python train.py --model="audio frame classifier" --dataset="telephone keypad tones over noise or synthetic speech" --train_examples=39062 --n_mels=80 --hop_length=160 --input="log_mel" --spec_augment=true --win_length=512 --num_classes=17 --output_stride=2 --arch="crnn" --norm="batchnorm" --hidden_act="mish" --depths=[1, 2, 2] --kernel_size=5 --stem="single" --widths=[96, 144, 208] --rnn_width=192 --rnn="lstm" --bidirectional=true --rnn_residual=false --rnn_layers=6 --label_smoothing=0.05 --optimizer="muon" --muon_scale="match_rms_adamw" --learning_rate=0.0057 --momentum=0.95 --nesterov=true --orthogonalizer="newton_schulz_5" --adamw_lr_other_params=0.00076 --sam_rho=0.05 --max_steps=600 --batch_size=48 --epochs=0.7 --lr_schedule="step" --warmup_steps=30 --weight_decay=0.3 --adamw_weight_decay_other_params=0
Rows from block 6, named by matrix and row number. Each number is 500 + 25 x the weight over the matrix's rms, rounded and kept within 0 to 999. All counts start at 0. Numbers have three digits each.
# weight_hh_l0: LSTM recurrent weights (gates i, f, g, o stacked) (model.rnn.1.rnn.weight_hh_l0, 768x192), inputs 128-191
weight_hh_l0.224:473509512506502492460524515478548504515452578522466471541503509498521502515501513474501490509499521493496479488485459476488481493506512499530539501507547507527520505521495506487499447506502509
weight_hh_l0.225:497507454504499503511503485496469527488466523456499491481495482505444522543521495482454472492475515484517518534483487499533500495490506502500499465488512544552436564522509482551519489483518522
weight_hh_l0.226:505446504500457533503493511488497499513496504515471474522507514467522548476499461505526488499503513504521488481443469504515522462530489494522477485515482495494510501497478509478508500541492519
weight_hh_l0.227:469498486514519514495519532497472499489489519502516460499528520506511522489502489495490512471473482488520515462514568466486500514473507534528499475543486479494469491471509560514489498507485534
weight_hh_l0.228:486504481507546509509528458510539525517492550457468521524509526495485486477527497495530554443526503457505480471470550459528524520490524511462522459503520509493474493497467550512488479495488519
weight_hh_l0.229:452471550521563532514511537472520506483532559481486493491468506501485489524574488490502483462497485515506487525539472557493530525495509485501466487510486494494533515527455456467502516486539526
weight_hh_l0.230:526478491507531528509445441490498498513484500486492502463516472542526519448497499497554459511442506491517516484517524505504521557499517478513520442425482493502438520465477527503526467507498484
weight_hh_l0.231:493495431532536496518507500481541525472502486497498519491512502506512505482533505501524472461472470492526500499500495521502504490527535469487525507498503435477476502496526508484510423508518498
weight_hh_l0.232:499495502472516500502462499490510527482481481498548467521512496533468503477464536531522477465527501514513528511509489505508477517516509487474466498451495517509500484468476496491494472462536492
weight_hh_l0.233:503532478502479484516526495528438522458473498486484480507501523493496497491496429514492511477490519464552501513497465503508519494480509489470510485484500507514505474470496514516497530495460502
weight_hh_l0.234:478497471512474480463502440492512509525506527528486506476521531527511529514528461507504486488513518503508534501475524526499520502491451520523483524468468466443469477517502490435486509504512512
weight_hh_l0.235:489506523506501486524484512527469502537486524493517543515487495484512479508482478501463487477469492478521481519472506481526511493485478487489498551518519528481492486505542487491516510477506500
weight_hh_l0.236:533453501437473420447524495511536470515477503511458501490525510499456494469502502460509510540469539489538524481514520492471496550522527500510502455514511494476487504475484517469541549510471529
weight_hh_l0.237:499462520533456544517469513518486511506540489519522515495481480517498525493525456537525525539528496489517520497471466485479444489493505445506492504497518494515491448499486464487484496507485462
weight_hh_l0.238:484469470509474529504488530492495495479497515476474504498521467529497489493544476461515451513494525480479459469495463487490512489507500492447544486467507502472479519507538458529477510497487484
weight_hh_l0.239:486503500487488441466550514533491513472526496532528514505505497474510510497459535453505509518550481515487463494508512511495518462525538500494492473542476495480499539536543515504502513487570468
weight_hh_l0.240:486537504503543492436501536501502490496486496519490482480530512459485509507510504518519534504517513502522485497463506491502509524506462501501459484491521512485518474474490504506460487500531481
weight_hh_l0.241:499526492465467503447463489456560509479532507486499477520497509524482540524500495535508466445533532497511500479485569498480513511525506516480562493469450582462468529501518494519495528506553492
weight_hh_l0.242:505511492472511490501491497425512476477506499507538502464508512471495513482493489469488499515463521536482498489501578414489502563495521487483466482496529496454549491495508550470486517479503494
weight_hh_l0.243:483492505504491494521469511489493485501472478481501514485488435507509462475505506499505481467477475505548498509500538496506477488469522556518523500516496476526437513509486507509462469495501508
weight_hh_l0.244:509475509493510510467473507520488469527527523466502487501506492487469544475511516510511499495500498504528481535508558540538485474517468523515523531507517519495514511493498501501483493473542501
weight_hh_l0.245:540512490480505490543508508521523551502531501528514476521472503488478522491475451498531460492528532535516488523527497479500523515537507494487514556481517529539531486481475479570513488479534514
weight_hh_l0.246:505491521527476513517491480513517509512502480482507483456544500516501499543483496480476477484474521471513516487477468461506545512481491503508497503502498516522473485515494505474547485470536503
weight_hh_l0.247:497499468501483494466496464490481507498539527478480513458542506507493474446492472478495497524503541490501516484492493502504498482470472530507522470455502517483511505539455467457519465492530517
weight_hh_l0.248:475508503519467464469499548513511544471492537497503490520506507478525525477552510537554530499512506506500472552542480499555507511505472539523519544512560508504500469499507528494486488474483495
weight_hh_l0.249:441497476470488544513502454532505502502516468465507518518553512499492510534465466527533504492454515513508501510521480507525463496459511508553523458503513491515496483492438489502505490490484497
weight_hh_l0.250:509473520502476535511498509491497507508479467492475532516465487492534465494490506506503526487468506480496474520511501495542484486480509495514540483526510521497510541490505526546550493483535486
weight_hh_l0.251:495481525504482532523500513472504533522483537487474454498478513497546522501517527472537486470449527458514482498510478493517483490490507509506540487461519487485485479474491489476465507477497474
weight_hh_l0.252:511499482477537509493558551521532478491528534479475499531519513490489501515493537536563514507542542507519470491525477499508529523538510497523475479517566515474473502523526505493520476488462485
weight_hh_l0.253:486476479480510491546523520487485505517481487478524469499533476504495548513503527452515519458518487470489496502449491495551481517502497476471496483504525534503547503519532504461469509488540498
weight_hh_l0.254:488485496499491500546451510512467458512517507484505566459490477444495554527495487505523521463476469479564470479508484486518511489502507465467480527509527466494520478489467492500562471537480542
weight_hh_l0.255:472501497506516507487499504505527482482490482471519502496455525517471479479521538515541515500535483509483479523517509529500485508504464490498462528521468475456531490493451482515505528487520499
weight_hh_l0.256:486473490495495484477496488477539498534495485506511509475500527475525522522436489497549549517458512476516474468527512540522465432502492511472509509499500523492554495526501515490543516502486502
weight_hh_l0.257:531541482471506509549472551517521468550505509482518476486491532524481520467518495482476517521515440475509476479489467486472517515505503468471508488488504506488538493492473483490477508486493480
weight_hh_l0.258:531491496500480522489475535503498466531539533574486526523500525500514501529449508554473466498501516453472522466485530496498508482516526465517480501507499535487486476535499505526452478505467493
weight_hh_l0.259:511499490540520529521503527474543492514470481458519516469472503480524496505473481495483509499541491498532520474452499476512493508517499486502497478466486503488490501489442469523512497492475518
weight_hh_l0.260:502522537483519503483495446534489491520474495530523517479519533543463513438528488485507490506513528528497534543490536512486493495498502464486536508532500471473502487487505490491508492477504458
weight_hh_l0.261:505461483502525514471496497495457527516502542482501507485482536473497510517497493534514490504479465519533484504508506488487513494509516545474559508519500516533558487488517511497473519523522484
weight_hh_l0.262:511516550469523481443508506509523467487501524490496456540494535498525489490544515455502486527449480466481500531500482494500523472479479516514546499490527498483483518491542493512491450516529496
weight_hh_l0.263:525497516501549495451507465502496505524480522477514540494487493490491529474527476518469555503476505520496490454497507490542507512502473464514499524458534495494514462479491525516513458527458513
weight_hh_l0.264:562547464489495501494498493508475488499517477533508486489504503494508512500558496508518539513467479489470480505532478489498502482485473472510493483491532475499502513545478487529478519514515480
weight_hh_l0.265:468506474483458506494524515514512550494487491493469442471488527525510491488513506503565488542449485506450499509505525511503502514483474490504490457513540467454528557506506509471497468526508536
weight_hh_l0.266:474472481543478509513516490528491524482519480466480499524510515522489447494462518530485464505492484536535476477507496516492495501537491514549506514533531495530539515517469488504499501487518448
weight_hh_l0.267:506501496518506494535546521480461549483499462495550513455497523514491516492496516524471489462475502513508508511442505491516473473521464504536500502503478561536497501518516572503512515515513502
weight_hh_l0.268:503480518445478493527484488509492503529528487503491506457506492511510523508501547497497495461488496510516477513477495496504497494505524525468493517467519528516520502463473481518484491525483497
weight_hh_l0.269:499531523502488520554508475483505542490471502469501510500522504524485495555488513473513500503496517468482482504530534554500490507542482539461487510514508506471491470529517489475512490503546509
weight_hh_l0.270:522488524481527526555507521536538495450490499468495526505508528530467455525499478462531473482471516542469504517512490522503474468503537477516544491513510504544553456518526506508500468493474475
weight_hh_l0.271:491489497507470491522493517476490514494504528482515481519455485527502501490532499500503490520509498493473506495479482519491518490529520504488500505476509482549476485523497479461481444504524498
weight_hh_l0.272:536510518519520483496514482533455511506472477493540495508515487524512476507495525505537476462522508511502492519513504484496515473520510480497515507497558548473498485517498491520453506528478477
weight_hh_l0.273:487464495486510492530513514516495444482516482482494485494455529524493514459513527508523496476492514499464518532533531510532507536519488490560515514481552488470513479474516479425447495500521477
weight_hh_l0.274:515522478512490479478488507513501529488495517492491495469508513534522513544552481499507532532456494443457476518540487487517536480463526496497497503498527489511508538496507509493463518484504507
weight_hh_l0.275:465504472504433473528494497442477472508488510485511492512494487495511480503493526518493476480447456480482450489489476506514502506480495491491508484513520509469495530475503512539529486494518535
weight_hh_l0.276:488497425489444497522495506521468491509527501538527539505475511456523510491489511530474511429495527526468477534465493525478473524562490498499478516508503520492503529470480493533524493497494521
weight_hh_l0.277:483472507491465542555527507478541530525508503459502469499523528504485510524497475516512512523510513463502494478521525504495501470496475501534525523484501465484495532564506486440490518520531500
weight_hh_l0.278:475501493498487427552500528485552490500505529511519493469544477506484497479510493538496559512491517515562508497463530458465480495513555511490512542476476478474508528479485511531491537519510532
weight_hh_l0.279:474512496455474491507474503531516461512478499547528495474475507517507527486515507498496457493449502506514494487473465506493539493513529477459514482513530524508459475470531543481485481518499521
weight_hh_l0.280:489540501468468531518519494495510515484513531471503527484473485516539491507476530471474492520543479502507498470480501526539473506497495515507492487528475486445522492473498491487486503491537514
weight_hh_l0.281:451514551498485520495494511473507511496496547438490503502478541499526532448527489545481500529499506563527510490549515513508433474503506458481462495554462488515524509525442525493487451492484466
weight_hh_l0.282:483459482530541495489436519530482481484491497510507501483499485495524488513520550453497514508465487504558519522542488479476509504487510496507515502510487487472461531540472532566527500536537500
weight_hh_l0.283:468433546511506480503452523491498523518516503503512528460515508472466484472491531529495550519494515452488483500497445472513511517484492486550521449512476517484514530495502509504535507450512517
weight_hh_l0.284:480475505511502489514511469504541473513526478529510517469561492511528478468486512481479496495504479527530459509524514492490530536496454541487502553517503518545524512497504511513489499512504493
weight_hh_l0.285:524503512487487527508484525466506490518491479474514493540505507521509487512495482494500510501469520507515528488535507525500476487488470493478480497479492549513537497468537484530515491516463492
weight_hh_l0.286:501513461486474514488526485534508469515578493487477500499539503483481513493493539502521472461503462511454502502499459494492483465500514535552513484510535500468492452547497545482555544496507511
weight_hh_l0.287:479503470526512514488522524549507531514495508508491478476502468491534524506480486529508517518520490517486520527508508540520506466526521495462512494519466530535471495491491470513501476518527491
weight_hh_l0.288:467474508559506492508535481535477495477455500533495514470482468554513491533499521509499501505495511473526461551459543521507503481488494532526471493495514513519503465462495472451490523503470478
weight_hh_l0.289:502475445509494495503518523512480500517513496529443484472474515530510495494533495500484481536511500496455514504487525464493513560480455500514502511521514483511462512472533514508498517528454553
weight_hh_l0.290:469495503504504465513503495534480473499520491525549518510518442472519491442499503510471541511516511524493489453549507514540503489471525507535545486491477491500504515494509503514487495517487536
weight_hh_l0.291:563489491500500492451482459495499486474513510511497496507483511505514545475482520530485484496529516492538494542500458520511516519473474494457436498487514539498473505535518527466526500524513498
weight_hh_l0.292:512530481546519479486499521513512490487524527500470479484472536494514501474485494488498505443514501498489500507482457535500476524497512562479530498500496502478489490463555505519546489488486510
weight_hh_l0.293:515508491461485522518471518515486516512502509512500505496514466509495488482481497581468504486483493489501504519509522533529511449493500487499506492541506496502503502523473455515502508539548458
weight_hh_l0.294:473545540535509474478521522492532520503476493501535547473522476498518519487441526479493479478485521509529508510465506504544479513501472528463521519500478496468483497506510514499488531494530487
weight_hh_l0.295:503516528472487488557511482501517484476488524482548510508484491487512504496517482470490499526490499486505484494497507533450471557489478506521412513497440491515515482548508507470444528481494517
weight_hh_l0.296:554505480535478509492516492474462500523506478454506509530547526509484523528524488491491443545516527545487481490488493509510482495474484489460536494499487496494519460506516473537516517477483482
weight_hh_l0.297:495469474506440501491512495481535526528517512513469495494512507502483508491535487475540529499503457497525455551488484474523494526512513491525489500486488511491497530505510500494466483500510500
weight_hh_l0.298:488487492538526471487529527541519502525483464482502473501527464483499512511501506537532491500486493527498502499514514471511523523562497511504484494495516520486495500507499514494492511511500544
weight_hh_l0.299:483485495518471500501494474443530503512517511512535476525510479501523513474540483499492489485444512525522441515453496524496543480529524560508540498499495495506459546476532474487530483456484503
weight_hh_l0.300:476557496500460520446469507500476494452524502534520487467510516492517485492490505509499456530471508482501513545561491475542467535473523495530527514483498484525493473490509510478509479517547507
weight_hh_l0.301:473500468486519544458489526533507481464453543502504474473528476501493497480500486507525500470481488471538472482518531493484517497513490468563495507491507511487478484494538518508503511514491531
weight_hh_l0.302:485485455459498464496472496520493501526486472508489517492524493532478491496492523502507499504470504481516498503515484493474563533517485548511453482476517524519510492515461474485481495538554515
weight_hh_l0.303:525465491502535529483484496479489479489465508512483499468538488519470488482525491487522506538536473468522497499479493475527505523501507536483501502506512516476496527502527549510502533515526470
weight_hh_l0.304:481505473498463535491519495546513449500475488551498481449509501455498505523522489476500508485470542527513499512552522495447509500529529492516528488495528531475513472546473515521490520521459506
weight_hh_l0.305:491491456470484498513489498547495479502489510532514519495515478502511490508501500479503476483460457532508462494479490457515482488494517481501479514462480492501479518494519527507544489455550514
weight_hh_l0.306:533481470468517531488501487533473502512528491495539492521529488518482476555511517472486492488518535526507485508510464516510471469492520481488509493494436517470505489508497508491480479517450504
weight_hh_l0.307:500475465481497507477504494527475482512538507496500535509507514479501487490500495504472524493488500514512458528517489512487479469500505502466530522509519514524515506471504494478510485492484520
weight_hh_l0.308:515493504515530475500486461519535510507522502523501517520532478550509523480502448495460535537505525552510464458495532524494506470463472471486512448503504531489501447493478536507482424498523536
weight_hh_l0.309:472490530502519523505504512511498475526523539513549518522505455448461459497482526496529480509501493480508467474526499490486435497514492518508521457468528485483508540497478446529472467492483479
weight_hh_l0.310:525470473517475510487557527496494504499499498513523462503506535542557474486470477498520494490469490478496500542531491496467509504531563532502488545506514524535493511444510529463518496532465498
weight_hh_l0.311:477505482524528528496526498472479501499481534513552495507524494516505432539517479504486493455518492523515491483491507477522508505491480475539561456509465508495473476481482489481452538518519481
weight_hh_l0.312:496499521501477501480495507551456527560510537536533534516486500520475542502522501535540502530498491488519519532466545514486467483489483504536516506533524520463511525529512469505482472528537496
weight_hh_l0.313:526554494491493510520493504491502516512482515486507538499553504488484545525444504505493493483482528509500528516476442458499470489525501517506511498500468521490511507502497519493488480515445490
weight_hh_l0.314:538503487488489513488507469534511508530543495494496488514547519487489509470497477532516480477504528471508486494541427532519476514506435515476534509472472484498521508470450470509507501523485474
weight_hh_l0.315:500490497550521480531488506502478517472496523493506493498512449523512497503500478525524542496474525507524524523485519517509524460497486479499517504504509527473498481513503515514480511482544474
weight_hh_l0.316:460481472515509479544527501541518532483484505466510540490535493496526438475485488484496500494461533484517494503477493501494511518469477487492510487460563500503475498525478485504504470523489530
weight_hh_l0.317:505490506493502511495499459469485496452512491518474423480495502445530533513485540461497485521446499548484494505503505542509477518541505490506508484508509444498477526469520517487496502493535524
weight_hh_l0.318:501571483522497526483517535470510470494478491521507514486502538492520523491529518485490487501534522503522516451517548533515480476481499480480540526496536458488497492492491519509527472510502486
weight_hh_l0.319:461465499465475542455471511470452465509494471507438537505513512502547501492480487503504532496509491498504514530484493464478518543490503481506536515469529506443487507492505515503518558485467496
weight_hh_l0.320:508475510492517464504486520496502509515511516494514484484524538501500527493504471547472501527521457522495467519520500501483486471523509489499503551467476533525488465477487505471485505508548527
weight_hh_l0.321:488454535454535491497442477522519500520468518488467479514484489526494480520519470476501530501509489488469475533510530488523497517485523506490522472514469518524490510498517477483482465535542545
weight_hh_l0.322:449500458493495510547508483499520495469514500469513506500524489505489543541485516490504464478499441501446495452494486474461499545487458510487517526526561506503505535512522464483538531499521465
weight_hh_l0.323:508489508510460524475524513480500496491493484479515518510522505515510513471513482475524476501496474501520496514523533511513531488476511558495504504462479521504540531502508527520493514472484517
weight_hh_l0.324:536505456480490545497488529510467524529517457469532519498491537537529530478516496494486432507502503491502495514470488473534502491533486474504544466522520505472471482517492474492528433526514480
weight_hh_l0.325:507487470498481510501470511491494511472508498495486522472498553537502521515495474517525481486490475520491483474481493511464491509496492524489496551458488477451459489490497522553455496520462491
weight_hh_l0.326:508516519486468498548506519479493525506527549489538514478484483510482498516565537506486489497516464484487491476480510506512530520472503491481491522472485519502489487525494492525486520491473466
weight_hh_l0.327:494457452538485485474557489531539463516490483495507450499496512500514492460482478559512507472529521474485487481518483466450489493485487524473482476472486494480486504499521480501504505504540514
weight_hh_l0.328:505484471480520467522537537486451477481521554516522508493532457495507494488529488498509465494494515508501525493488487494495473522538504483516522475520497490488479520491487504454487471502488502
weight_hh_l0.329:514496509503506464446495497540500514517505534518497435445482474511502491493469505463475514496553515536522496488523534518514538488519485490457487525481539468513500487468506503525535498478492494
weight_hh_l0.330:519504520518484508521447507511575490546495489480530489480474465506523470530483505500550506479458512553524467518514517445535497472476468482506535478517506532507530504496543518433450488511511516
weight_hh_l0.331:482537504472432511468485535506471429502523485536511522518470514504546516479523494473497505523494508499513474506479506510521497524506506488469504502489517518472465526546531465532504469512485486
weight_hh_l0.332:511483527493472519500520482513487494441476483486530501535503530501523502496525450519514496462497538566510508516509504468490476515515460468478466508524477486477442503514469528502468516521499475
weight_hh_l0.333:544486499482509518480532493493546494510522494483573546512498491542483498474545561518496508499455498497482480505506454484556511461519509493511496525516469455474471509483526458498480507472471535
weight_hh_l0.334:483508478507467494546453505468522454478509504526513544479528492479510478484498506488458491492500476520518509497498509529499540503516464514500505490494535535466539514456449518521471506490528514
weight_hh_l0.335:485490487530557515495497484499540516470497519430514500507503500532503460498483478503523510521446451487494489491510460502540500525524481471502539479509512505529460499544469516529506487517474482
weight_hh_l0.336:480462505498488490534472496507504499557505504483483479491490486496491491479533523486499473498486494529522500525491462495500518496489537515486557494496497502493478512524486544564497530505494500
weight_hh_l0.337:495487467500533503496501513484509525508498529512493419496490530512460501505552514523485472511475490480486491484538506488500506519489479479519505509511520458527511552508533462503531489452522527
weight_hh_l0.338:509484513534530528466486495490512530506542536545501462522490466512482526489477548492456524458523487501487494482489497527507462497534458506493529458481470524473501454545543491511486514480530535
weight_hh_l0.339:505505518502498518498508497466487446498542505571501545539455502513502520505513496493471500470498510451544498493516515504526517481471551511500477482498537486515485528474531537512516500467528489
weight_hh_l0.340:502496488519471485511523495513519501498494500482491491490507434493485507524543513497471490520465458487462521505480442490489547530533524470501439492488529472501475455516462517479446550480542488
weight_hh_l0.341:496456489505515555526460490494494483510505492479528502525490534430507526511507515520520485538536465511491494506487484483512533497490506516522503507474510477450483525477491507523505526509488489
weight_hh_l0.342:467517519489532483505490508495520562501496535511482496497520514513423499544520492480448560461474498467486476481468507500483511544474514502495479481495511483499507498520467472500515494478469506
weight_hh_l0.343:523487551513500515520517465506493535474500545481490509493502469516499523503527499524541529526503479471479498504510470543505493495539519472526511477502491540497512480478493533542483493516501493
weight_hh_l0.344:536495498495515480499497451484500492505498514469540537481513511496501497560513505525485498478476502477521488475499519528486548553505525516482497473541432469517484517504481520510509524489505493
weight_hh_l0.345:502550512472499551481507453506478530543504506535466507515527476498523527454595500496471482503461490485499505513491505486500507489519504526499466521447462527528526495507516463518484507486525494
weight_hh_l0.346:505486493522516526473508497502475503489502496516507533530551549466520516515505422507554503505472491527505493485508503439494516519466483465503518495473453480446468490485474507497550540524515485
weight_hh_l0.347:480454543548508507560481490472507509490495462494527500479485474506508489484498518455490509492549511494490456467491519503446511537502507533500472517501527509514527506493516497467519492540486562
weight_hh_l0.348:456545512476534452466515496469473484490523496491489484515535507472501502526504488501520497504508492466558506477527503487494484478497517475486528525518556470524548490528488533453524508507483474
weight_hh_l0.349:517518504501534514467451511499463473480449511454492508497489482505511526491483516539494441465481497491518518531486479536524511527498531478562532492469494492504481520500489461516472503524501495
weight_hh_l0.350:455500517532496502487515520520481509520556481478521534467484500500549464469488469534513519631504482513534505509456509537493505545506448483478520528507524501522513443510491526506496510508495488
weight_hh_l0.351:486530495509499546505506452457452495549485521514531508467506549521534536498492536490480540552551452525513487487534527491549490490509507535491516495501565492535478495490508462548521495503489497
weight_hh_l0.352:475516433489507544485514510478476457550499464460488476505535536503495523520492468522508509492496508522527486504541480518486495485517494474486524463478495535460552479485492511506521476545518506
weight_hh_l0.353:468515516553497489473498502487517497506484502464493492548501473526537515521513524496483517493496474515479531492466539477489539467515544505509511517507550506550473481507475479526520521522466493
weight_hh_l0.354:492538481507521500509499478503483506469501492524447518496484485510473505556500480487504457508524494493457510521507491523451496498516494481509503492547490503515518513492468486503493522491504513
weight_hh_l0.355:472512503502511472524460500496472498489511512477471489531515567531513512485525471533497517520492537517515493503470521460503538520517484542473492481456527520475489488536489500537518496545552519
weight_hh_l0.356:507495520553490478532527495491438492531514539545521502462482515506459454500453511495479518494500465513529477371497488496471480480504439497480470502507526516530483525451486496538529484510500486
weight_hh_l0.357:483418499513530527469556508546499508537461466523526504497492506504512504493496437503492559488500482491483491502505514507495515501556517510481505533481505503508494491470482555474501535477502513
weight_hh_l0.358:529502512491553518528465506500558475505515497484505442500473506532499487537520523492496519532501469519496497504511466484483489530490522488491501514467485488490534496514495485496505491505499466
weight_hh_l0.359:498482498510505473468488446490525535572512504483499479529520521482493510464512531466508544513501483501530570492504531462500511540483542509574509562561510476487510494482499508479517483490502483
weight_hh_l0.360:502519460473509507506512500459502524516485525540515505505503536508512509489481526496509489484460544545490486579509502528408523526486520481481505480466494525509471488488489501511509504482515514
weight_hh_l0.361:471467495483525528531515518523499520536506526470537500552455489474498501515453536486515474508510476567506468502513515476494503484523520449470476496488523574492492505496506504537501514479477521
weight_hh_l0.362:494479481508510497489524492505500504523485512520483527481472518432505491483523449494548463520502507493515491525477507520562437451514476549483515479537493522455529488486501473477518463489517523
weight_hh_l0.363:533529474520511502497498509497515519531480493479488499530542497512496471485490512480499493463485488537505522490489513498493526573464521501458506508539459530514461503492503492499487531504491536
weight_hh_l0.364:482506486532509518515442471454534482509514523516529489505483506481498511554520511495463520522502493489520480507555484445492484512522464511517475492497481495512534477512492548516523530501524538
weight_hh_l0.365:517489515488537480510515475471480538481494491527527492543531489498500466479530474551539486526495486514549498478536478511473486512501486554487484446536470519460472515479518475509517523503519494
weight_hh_l0.366:507465538489506488511519535514527486473481506513465459511507485525479519506455528496528490481498520463539514509536467543487499490527511503460504483487531492517540496480475492506514494545481509
weight_hh_l0.367:449525474509497545511525511459462509514492488503521477490525501508496511480495482457496536484464490505452510475487476506488495469507459482493408516520498535455495516497522477496466522494508510
weight_hh_l0.368:512505485475455522498498502517505524528526457521503440527524494479557464491452498525521502447525501505521469511532512516484515507473536502496540516484484515499517533493490481521529471477533527
weight_hh_l0.369:530499556486504521513478481526528485516554512537495504506560484513544534477483529478509528488489521486472490515481485498502530509499522497479466494534549543515504525488515541507494445480520444
weight_hh_l0.370:476484506486515462497531517501449527513530529520523501508478493452487501448511464517522479505485538485476481474526491527564509492494496466520495484468467495490501516543495525519484527527486484
weight_hh_l0.371:520481512498526469503525475529528524531542486522516493498479463502519539510497504491518512504480483527509499518527494534501508484497493496543520472487525502486528479520538548511485515519520485
weight_hh_l0.372:482502463521467503517519497523501470483509511507537511473478495467500528539426528520490505506425511512483539530543485525526503507545499478537576499479519496431488484496516479502505516525487514
weight_hh_l0.373:477533498524511484480504507531522494506526485542518536491519529491484499496493488460468509523515524471500503514513531541507530511523459509542524487496486468509373481505470481479497452498538452
weight_hh_l0.374:470451488492481498466474475528506503516492470481535475497487494474506536515471526496496512488510519515493521452497526514479510474509532469467547500476450547548505545505509510520534490527493476
weight_hh_l0.375:504508491506497468498469542496482470516492484521502506476475534547481473492471501533526457472517485515510482490460495488480516466543441500467521503503500517494510481513488525512504547543492485
weight_hh_l0.376:560508524509501510481504544482523513491499507459503461491499493490534537501481497502487484490517527487499534480482472472498452520517491547543523508483491487462529556527469515480513510562495461
weight_hh_l0.377:503505543545510489517519456515486496529555501471478521521522496542484532497506529503550483470493519519471541450537528494541469482462481506481439464504486454469471515488505497532487517493498493
weight_hh_l0.378:464474486486507523460504513506507406441511501478501503536497494507514504486526477485526484505523507469513480496492463488532509546488486514504530544523473522478535457468476488448488505548488486
weight_hh_l0.379:531500478493467535513457508464526442503490512501531494529547485493462528484477486550482514478505476504493530466506499515503452504525483487522475507498536446489535510523461483464526466489469510
weight_hh_l0.380:531505478523479525488475471496515470520529520506513525477485524476468502543499520475542527534504435495512526483488496473480507485483501491497507478534531478539507550533484505499515409519530479
weight_hh_l0.381:499494501482522551520523501495482507493506484490483464481476487473535521518533517540490480518537497453501507531466469522505515515506522531481569547480537466510505510554481481470471509455488499
weight_hh_l0.382:504521481527476480505447476527494455458510502518540484484485527495557533464479510510516519460499505488468467468489508457566516485481473501541472503504500505486542468478501476522511497513478486
weight_hh_l0.383:506510512525497552492519498465492494501519495492487482463505497498529509500459473475494517534514450489534504520488492513528495519493496475503519482495510515516513484520484495483492497520505495
weight_hh_l0.384:508504530524477485519511494534543482480475514493521497495488496495489500484496540508539512502557508478526509496490501504485451535492499516535474487527501518508537490493479464518522479483517459
weight_hh_l0.385:479462500496484483501529496493494475480521508507496502468500519438467471509480490464474501499460543481501527465514499507485528527515532533475520509494480461497514445483498496482471512506442547
weight_hh_l0.386:485470483467514512532482526471491461514464489523515491493477553530513497508481509500490518552529472463512515464511509479513431460504497542479490486485481508456559509442491524506480477524467490
weight_hh_l0.387:495475482513511517565490459522482503445496483487495508514555519513542480435483494515533507470484522510506482498498477535516521507468507510488521465499495476497499513511457490486538502510494497
weight_hh_l0.388:519515484528524491498509481468537524461503508494548517491479459458525457485492481514541478487522466506474481496489472490507490527516508516497509497511502492491490475522510475505444514492524503
weight_hh_l0.389:447512541464497516499498524480465505499474514492497554487509477543492475510469489458496503491503478511508483524488536501505471538529556522460505503503493499491488483525556506500553474508512474
weight_hh_l0.390:512530488529522486500518467478538523485500490495514507509522441524506443484532550523519482480458476515452523472479478466455489548507487496540524480503497501514472462471496510500485523502515545
weight_hh_l0.391:486502487502494514508505522529505504491480453515514489534515531510479495509532507494473496446458479494427465543506485481502473442483509465528488508517538543540468530481524512523441508530515459
weight_hh_l0.392:534471503461475512484489476520515520493507537520581460525502510465511520437499511514452508486478520549470500482478546478533494497499526509484555495498493508513482502474485522521503484486511492
weight_hh_l0.393:460530462503473512503524478475505479494578470485483509531511485491539509506488510501489490505568482502479497486481498490525455462503495522464514556512531500528493518516509495522500458485495498
weight_hh_l0.394:499505566485465465505517510503497493444530522538546511503512463505486476464463453545481475546489493510483496463501499544462522480506527480528511510500507539474530494523500473510490503490486510
weight_hh_l0.395:512516541498486495491507484482510472474480536462508488501483483551488550498524532500538473535524549500484511479476452534510481494480473498492523515521492500487543476518508496515464541515470505
weight_hh_l0.396:499483496509438542460460466461482484508491508532534465557525500531532501550497484516547536499540492486488507493497493483528506450495488509489485538537483478515491503515491516511506466546497470
weight_hh_l0.397:502522464521512484460485443525461479511512501523489498466560512525532487505492511493493496487536515479490481489502508541520533504491495497499536492511551515512522495494531456555474512485498493
weight_hh_l0.398:478513495534520511504485499526449518483510499522519514524521472484504489511536507492476501513533479517520525515491492548536505495489518517503530500516493489507510500541502506512539512501497507
weight_hh_l0.399:487494525488500492493497507513478517470496477482472466468515522529469515510459515513510461466493486486509507456490514507480508502541476499556527492527494498478527481517544504494479478476467491
weight_hh_l0.400:491515456509452453507508446482481500479467533488486484484455461540510539408453512502495498483525493516487467528553498530504490540488536515491541478485507519507504513509481504491484484481519549
weight_hh_l0.401:476513486477525505440505503500486497496488557481520484500478503515506509517526518486568500534477514500505522462537489527464488496528452464515525522487519467532517498510511450451496453466475492
weight_hh_l0.402:505501498493472567475540485497537519518508500521507470509535495504490479502500525451493485497507463480515482490520481476468487521503484537509486528528505526525514520516510507532483473473493508
weight_hh_l0.403:548515481568508459474440448497544563521504554538540525487532515513542555495514481509533518497505533524474507459477530454493531517553498497473499505504506522483511493518518493525478503526516445
weight_hh_l0.404:486486469492502507516533539515522496471491500476513502499524485495493507486477594494505508469469499491488492524501540480488500481485476497542528506509505535522517534515495483452481507492501530
weight_hh_l0.405:548556470520469514514488545506511483499508506508484549509494479493513509506474496482488533461490496496524501474490488497502484514488474497537517494523494505557459469487500462537495514479522493
weight_hh_l0.406:440569495485511524501478491506524528511506509528463503489482524487482449471437463511556484541492515512499462479522550518509538523487543512514479451514505481474492521464507477501482511477475491
weight_hh_l0.407:497543481506484465469491478543492460480462503537446477501541476486461538521493522484479476521499502513512497519470479489498538507452479512516507538499480505510528511511567470482507543486485483
weight_hh_l0.408:491514511519502523483500506436487497509489503469518496459518503513486482496499468495498513518495482556491543474513525514511448472525501503554499489473467489538488494487476492525467527432468494
weight_hh_l0.409:495511485461554531518508493498494518493466521464509514501513490524529503524454466499481481474474483445497478535446497533499485507499505499536548469510521507500510524467500481495479498509530497
weight_hh_l0.410:500476532481500522513547525544479490513462513519512522481513514470470490482489506475502503493496492523498525504513530515484468481515483498484490519491462509506515481479554446491478497490481442
weight_hh_l0.411:534527476466473528503455505506491487517472517500507496507497487468469480510518512491468519547495492500490491524483492538502533465507532517498514506487509485502452503489541455496444502491490488
weight_hh_l0.412:515478472510512465493500502493504530474483452520488514550501513465499510506504522519471447518528515462490512523523472523496509464546570500497507487464496469503497499520535515521487505553438499
weight_hh_l0.413:530533493498528495515535514520518514493507520483499526503506461513519486532501485496543500528481497487485530493481479477489476522529517467474497518482477546497533533486485499550475478490500451
weight_hh_l0.414:496482497450458532497453494495542462499508490499490496564507523516504522463520503485449523483521483509520524447533506484525490536508503503502528491475563483481527432524536530526502530490482507